A small audio captioner, trained from scratch.
Model: log mel input, encoder arch jasper, encoder norm batchnorm, encoder activation relu, encoder widths [96, 112, 144, 176], decoder layers 10, decoder norm layernorm.
Training: nadamw at rate 0.0023, batches of 128.
Data: trained on short pieces for a synthesised band: melody, chords, bass and drums, 26041 training examples, 97.8 epochs.
Rows from block 8 of the audio encoder of a small audio captioner, named by matrix and row number. Rows with one number belong to one channel. Each number is 128 + 32 x the weight over its row's rms, rounded and kept within 0 to 255. All counts start at 0. Numbers have three digits each.
Before each channel's rows are labels from the 100 clips, of 14976, where the channel reaches its highest value: "strongest on" is what is common among them. Only what is clearly more common there than usual is listed. The data: short pieces for a synthesised band: melody, chords, bass and drums. In brackets: how many of the 100, against the usual share in percent.
# convs0: first width-5 conv (encoder.blocks.8.convs.0.weight, 144x144x5, each kernel summed), inputs 0-143
# convs1: second width-5 conv (encoder.blocks.8.convs.1.weight, 144x144x5, transposed, each kernel summed), outputs 0-143

strongest on: drum pattern: five-four (27 vs 5.5)
convs0.143:142122064171094144102109145105123176099119081176130115110095170099172164137091124157114153174138130143077087150138146113099130172162147122085155147130116138142168142082173157128212103120087080126209131117139169110089070085133031138165163160106145092138139131095168173108165132108132058122133130072109101138103116146173101149098111141175105129140120136123147150116086116161165098162160095038129142166183098116106085091080143125141133
convs1.143:094146191171088079114103089168146097082101120194059148112139070126098123107121103085101081086070133119064095123113131128168155061077150120176093135145198123114122081099101128084080121163118128100091110137077119152133145149167138106114080132070089121083090121178130061142112104094127144077149087109181084108131125129092140138138088111123172169126130123131086127117108094103093124125148151186122095112062144114147099175162087111117134

strongest on: bass line (98 vs 64); bass guitar-like (68 vs 21.2); tempo: 80 to 90 bpm (27 vs 9.6); tempo: 70 to 80 bpm (27 vs 10)
convs0.6:197118145104110112132142154149106149110104134145170161186129125122060103097144060130206160075164110076155138023107081142105117140142097093157113158110174151129136157133127110140182077157138119110149173115153169095099114117132103190109098103106055083105108114162124144108109099144155156142167103135076078082118133089116107179166128154102114132142087094091128164155132115154083124146078121072100087208162142136180137137145131152142147
convs1.6:137143160099063081132134115140109085167186128105141093134142090097132144088112188141123119096180112134132116117149112166149073137033083140105134094136156135070116113095142113107127096128118140144045076081085090193183109139093130093155162147110153088173107126108098117149097133100133161147123122124089167102107208132061128105184117115128085190080126167169163119119107128095135092084170123128100132100117078173120111074136135123168079

strongest on: saw pad (40 vs 20)
convs0.63:064085114140139125070124108162149110181121118171091137116165095148121128173118102129186119135147115152107153144164179161108179130167127109136120113137116167169137153108153134173119143153089178082124141149192147142136190153077116133105095142111132091168155145052166178123091180112116078124158127117192141140138156107139092127192119177093167073147114057115162131137179163082107138124111115138168127191155152157167164116164175067071086
convs1.63:114127079152063146142088111123129118072135097176079148090115137121136130118067189204130123100158141133124117174133079144170109120137135139119122087131092106106145139154103100099136111089054151135109155084158146139089148126138065084140197133135174110178135152076116129123142197128130053116066090088150108078131113112110150147158088054121171123123170122113146126108138131134209086159137110117118109186122143119078118092094079067139082

strongest on: drum pattern: five-four (43 vs 5.5)
convs0.10:123114149154077142152129143110156143096199142147112139146126126151105119133172076140084124145126162120112062070076095078114135118157169085056107129050091073113132128148169103153135096097152112112156109154147155107124103086154107159107146111111090111044093161140113134128161073094089173082083114141117139143118127123094130135169050159119163164126077134077143136113135143150149061126180100127119114195127143110076158070106064165164094
convs1.10:125117158092123102163145166157175100108120146133134117072123146118137108138139162066149091110093087109112078147153101138246125133037125109119064136144129129118093137135123127139135067129073110129084127100075144075134151149097147169132141126107151144083074149233144104105119174152098162119090094079186160116121139180120132128155090088174111167142084132128099124146148103103122070092150141199148118087148137147124136193112116167145129

strongest on: key: F# minor (26 vs 4.2)
convs0.140:106126139139120168133076191146112162055137148138119164186049181141142108146106141133111182147183085190128143126119147158066091115146193154165101118130116109146149095112148096108146160165145094122086143165119109119115097068086127139165130189117152118125181089130138146153136111106092113109092088123141104126139047099156150154169067160160199164130135168119082121135117114178120151132167155113071195142159155134072129118122077173156126
convs1.140:104096117071138071157140088099110109095155142156108131128083140105087078122150146127143117105135109103109069105089070088137129117123159110142120166189144065112103165129140138126113127141109058123103159073078099110100102135152110161062104123131108091108100137187152120090081119091113073035122122069158134098141113143131121117175129112153130082142090124135017082123102068117144073106111081150153084130141063088117129131089109169133135

strongest on: kick (99 vs 65.1); drums (99 vs 65.2); clap (49 vs 16.1); bass guitar-like (48 vs 21.2)
convs0.141:127156041170077124080129083150149168206129122152148141144127161109136165127175127128086165142162080169123087134106131134167114096101116153104093109191128173105137097117155125146086115133062108173129101191107179127133129072145119144100158092135139125076117133097143100135101150123120105148078078142109115137109079153119111156145102084093100101113177127133180084144017087165128126114066078062165149158141154174133155091129122135090137
convs1.141:147074154129147081092099176110113081123135132201136197168154130196116113096139144133142117097155102109127129146091160131136169072073119080098088161106147150121114138111104107123061167093081125151143083091132163080127158084104114168186117151097131068165165153043111126149134139148138117132108093127102126076143114127111134144153104140129091128105146146104110113072079079111138111133089111141162152019143106184180116091148132119055136

strongest on: bass line (98 vs 64); bass guitar-like (83 vs 21.2); tempo: 90 to 100 bpm (25 vs 9.6)
convs0.94:123102127082118122110189140132136173178160102021126175167152172139143141123184107128114171148099151084195106119127141171092088132115141081105129095148182192112108112078141109161161120109150108120152150135191190097060148092128124185077121186104131059177151144104138116176064169168129166117142121100123112086094158145083143190153111139118109118118152092115123115128088165113080089166064146112099145121127113138128154141131115127141114
convs1.94:164097129089094093104124129083075101147141097107121130160122121172102114107134180147123122123111173090157172115105103102122032118049112094140080096112089098082145112084082129081142133132060133097085072066137105154141100125079090128152110129097193059189099139101112138137108100106130124085164126090118134131095164158072134119108095090086107113060097157124124126134132114091130116095075118131191109108114110143085125071128065176115115

strongest on: kick (98 vs 65.1); drums (98 vs 65.2); tempo: 90 to 100 bpm (30 vs 9.6); drum pattern: march (29 vs 5.5)
convs0.67:142109100165178120078128065155131203114074130120080099185132142101182127109129117151093110129094133147141107160144124191151130104159123140145094129069150147105110158118146209135110149140106077103103128168143109111188153173150187104052125098165194159144186106191134109164168125107095106130149132156108161136155136141094090176134134143089153114145132132149097108103091115206117161116049184108134085151118116099051118129110116104119110
convs1.67:122064084093112118091081147106138109110164133089118024149140129162121144117018135152103121111136111104123113090129074140082123085110137141108162151111131146165159087125120111129140105115162180119122113159145137122008118098159102087109102139057143143113162115082120116150168108157109133135102108109103115127083109135129098120048114145051094135120158075142123166147140108079148132144070138096160114130122068171148116070148117128083091

strongest on: tempo: 160 to 170 bpm (30 vs 10)
convs0.73:099172127163094155141182160130144066083113101153127164092163061123085108118106075133130099080088158180130128127086092126126159090162134103161120141138153095152123086134116155078157144121144190112048212093104141110133081079172139032095096140124103085154114152125116112087146104135141148099131122133157097083147145112151128095155125105095110095104117125135121120083168182104135145125101071083175141103084128107179193140164083146184130
convs1.73:178169120145127154141139143082128152106102066138143142103084176171152100160148162099112169154153085130116136131142133157170159138128084121112075116110127050101129162143099094109134117085124161132154086146109095159138059189100131172091116145092126165124078089129151144132141190090170082125185103141148175115073105126156132163114177116115114068140154114147131103108054121157170121111138167098121100122127127111063157066043146079062086

strongest on: drum pattern: five-four (39 vs 5.5)
convs0.31:125111091165162184120125192132113148141159086187177112079145115187056136153154093140132058109117119136097125146160178033145137141143110104151138109122139120107136160143103197154160151170188072130160115136164083099139135175120129141196166126122109136153146119158086157111110117081112107124136138146121138143192157145126170151120188167137134192115060089105180154118146119083091174133144085116184158109146072129143091123096148145121168
convs1.31:069093109104129064133113121127100097108094116174093120033121095059133106065138159110140108102082149089132124110109155063150130150128149142066117115133032095117080056131079126115102082120116096067096114076124133127111131096110079060116084101092132128083085148144092161093102107154113135134140105114145081136100083142118092134124128133106084133140108091150089101155183081053079097100112125125099107146126084150127091126113114098129129

strongest on: drum pattern: four on the floor (29 vs 5.5)
convs0.25:160146145162074170179220156121166075099150137160161175165125142093129134147097103153134108169150130165087121156116091144128146118122099085114088149164143120168088138137162208163188179138164179122124133144139092115177180074114121113109105115104169046129141231122101064142091119114144104135128161089137077076137094138160155154136112104109097081117106143144107154141106134094132149066136149105079101142150126091092135157121125098179119
convs1.25:160113050133113136059128080115069139129113077059137046126119157160109118085140125120037083120119133112143135095098115126147055131069104144133127105114153125122116092125121130108150106099120160082083089107120111103174086151095105109135120083121141128108163085103118108077104131088144135142192126109180097161071120181128157148083083089125115081138132141126143078175105064090122118069145153122156050141104083126111129127117096107080149

strongest on: rimshot (35 vs 16.3); tempo: 110 to 120 bpm (32 vs 10)
convs0.122:101015124091123158146109170094139097175132115123163119114158155151167123078153100086091098167125105103189088158132130066093134151178162114076136109153106137133095130133125076121120117106144081117117079123086178057136065141142150079144118106118131089134155098115081111155157136080102121145160120136084105113144081140156144172084103156101077145118130142106071150082172119122142146050136080154124115135101113049100130145130135139166050
convs1.122:085097137186155125125101123203221116123106143110133075137085162115112117131121168182155148134150099137181121164089088119147117089134149161125168160100161154125106125073162155136138071124181156130160166141133156125083084160094170136127183164091127143106115120125081185132100155162089148137118155164129071154147153175132093155173143151208109147113174111197068127160137157171129137114125149140060143112086090150176115168140155185133146

strongest on: kick (100 vs 65.1); drums (100 vs 65.2); drum pattern: dembow (29 vs 5.5); text has "four" (27 vs 11)
convs0.79:126113159149184108103090121175144150116149127131042171141128154157119110089148147132153119106166134095140154109098167172147154140174220139161164123077121157132124145116080155120102172130080108148096103152111123101135177157118093128087091151143125157175137088161154131171145158197134205134174143126156074143116139147072050144151073191156125179143169137127102135103079099117144139116060188123113110146194141156173145137143112171125098
convs1.79:101080108149126110121043186134082149066162102077107048131151151128082113100035172146082119161157113083093093099114120132105148139122113124125142156112125131128144124153088060099187110092123143119100055132127094075076132106117087098070098147108134147099139099096133142145143126172100122147095134103122084101101069120120087108045128120082115098121141076086149123122107109091201105163125137152153131107152088116123130084142102115071111

strongest on: kick (98 vs 65.1); drums (98 vs 65.2); tempo: 70 to 80 bpm (39 vs 10); drum pattern: four on the floor (31 vs 5.5)
convs0.13:107119145091117115162126146133045201154163147102045144126100151138143130107117129109131169144135114074147073124148190107117103106126162120136151166119141060158080116120152112164054100144153163093091126154092124135167135070118145142164120178180084139105146097154146135095095112101104146080132169092093138107155169124161086092145173131103177123154105126099149161118125128150153007123186138133125126146197083129107082071102119144126109
convs1.13:098081163139146113086136136128089102165041131162062160100090130087100072091095148162128138130106161144123108147116144124125134149109122087163137128157162154117119132158111062107092129104116117120107113140097132168145069127104133077113145141104092145095165173176175174133149105077124137156131100130148147094111112156098147075115153039161133086160105138182109112049143117092136029108143133131173146097133121094132053114190153131106202

strongest on: drum pattern: four on the floor (46 vs 5.5)
convs0.76:124162069124136140123165114105116024102149138093156164101134145118152110073160161161136123190150124109150157136159145073084150142106102118088178135167140155138135115124117164135161097168167116152161134118070107163128113156165093158151112105081158171088179095162132123075130113121169066155074140090105125127106073145179093178129067050140070148103172104128100131158124083170159097113111145103126113163108160101142161113138081187079089
convs1.76:142114168120140113084100092121128155119170113098126070104103115113112128089142165076096047138128138148144114104090185108169139085110103101152095153153091133099151120140099160075062148130116160123080133078066119085100117093053129108136109073097105089096208166077125117068134127104094106123074098112107123140102072158064150146120139105074055101120153097143136118121089111119148152113132180211189132105079131128156109115145144121123133

strongest on: kick (98 vs 65.1); drums (98 vs 65.2); text has "noise" (45 vs 10.3); crash cymbal (34 vs 13.1)
convs0.116:124075130106146109124149109102161103124153153155078129124085154142119132094162108165096132109124155121123052098122160207108153116143146088140058158107184160134144136067158153090095105101156179168166124101155047125099118178160087094123144127142137165127058144134163082106146077133201146100175084065077109088123142172163207138127117125115116105150102153122123121154073123157109126215116102156132143136132147101084103154165161123131102
convs1.116:143052100076055142066052116087109127078168099107139120130119169129154080050073145159083130136208076074159096178109128130099120126146152138074120155157081130184114135099047099093113090095135091117139094143145151107082137136129112120133136165082137111151152146124073134120138143160104111120156118088066113152127113122116108140129119114118064188105103080141116091121147136131099109085108095097104099064123113161122117099115100137110076

strongest on: kick (98 vs 65.1); drums (98 vs 65.2); saw pad (40 vs 20); string section-like (31 vs 10.8)
convs0.24:148142129044125076153099115108129136227190163110191203169153115146154143107178122126065131093192071145119136134143136196130112094156161161116130155117129117120066186121155130127124171129126175120089145130150109150129126147144133095111143133136140092141189124159137111177127134162070089135155154209122173153158177139121120108113156154107163185115124140158131053135171144145113132116132109092087128130132075194159144124145167176112145
convs1.24:105135117116088157134120111110093129119109118156147116133171051146089085155123093093114115104129094082083130116117118120107083096103091101158079091123156155065120083135076081091098120119116099087121087090105123101141124166078103141115080100128105102149086111125121100098148094115108115093146158079112097100109124113145111144146166063128113081024149102118102099152093133112120142092105100105213143051097183073086077089108104084102060

strongest on: kick (100 vs 65.1); drums (100 vs 65.2)
convs0.128:095123151110083169108141078128122096126190119051059173106124088141164139087113103124148125110103146142131130101106123105154135069168160169100101122154118092136140116120093090068098162116127082033057140110070136099143114129143077107108134130123160124158103150145116066105133206113189101119123132152120169118146124143155121122074179124133095169003108125133130140130128178126119107070133149133066161141078141092118120116102100121137135
convs1.128:152156127179104174064148120142127182111156001073138110121175153128146140166116107095142102139148080131141139149134203127145182121132169117133099186078149095133176178106103088089065142109151158110128102167086137124125099115120127138075107068101133128108098131136137104147076130153113220167115167131140141118136106145102106140134129145094129116161146097092112161080075114166119180135132166137162124116074140146182123144087128089057121

strongest on: saw pad (53 vs 20); white noise (28 vs 5.3)
convs0.30:102143144114134168116119140109063105122113133138143144163167161159104133118098066078085107160142102138111070127086159141150119140074095120098092135123129148102069056119140118057114134103116176143145119112153138138076135068096155122127050091150110058139137115147111118135153141207116175088107081142095153149066151174087163113169100112105156095177170084111138127035202117117090167147093130158117137135138159192101135140150143120141151
convs1.30:132175144141132147118121108120169126129162115126136123162204142161098123145174063086109083160126125125110140146170124124179171096092120116132173186146128162174111137119120120080184085144169177179086182107122106074174139150130103122152185141108173133142111150169123127081187142069110154110143153123145149177112131195127117129189184135094088215093126137180219127164133129117138163093157100177164137102080141123133091107160124096122125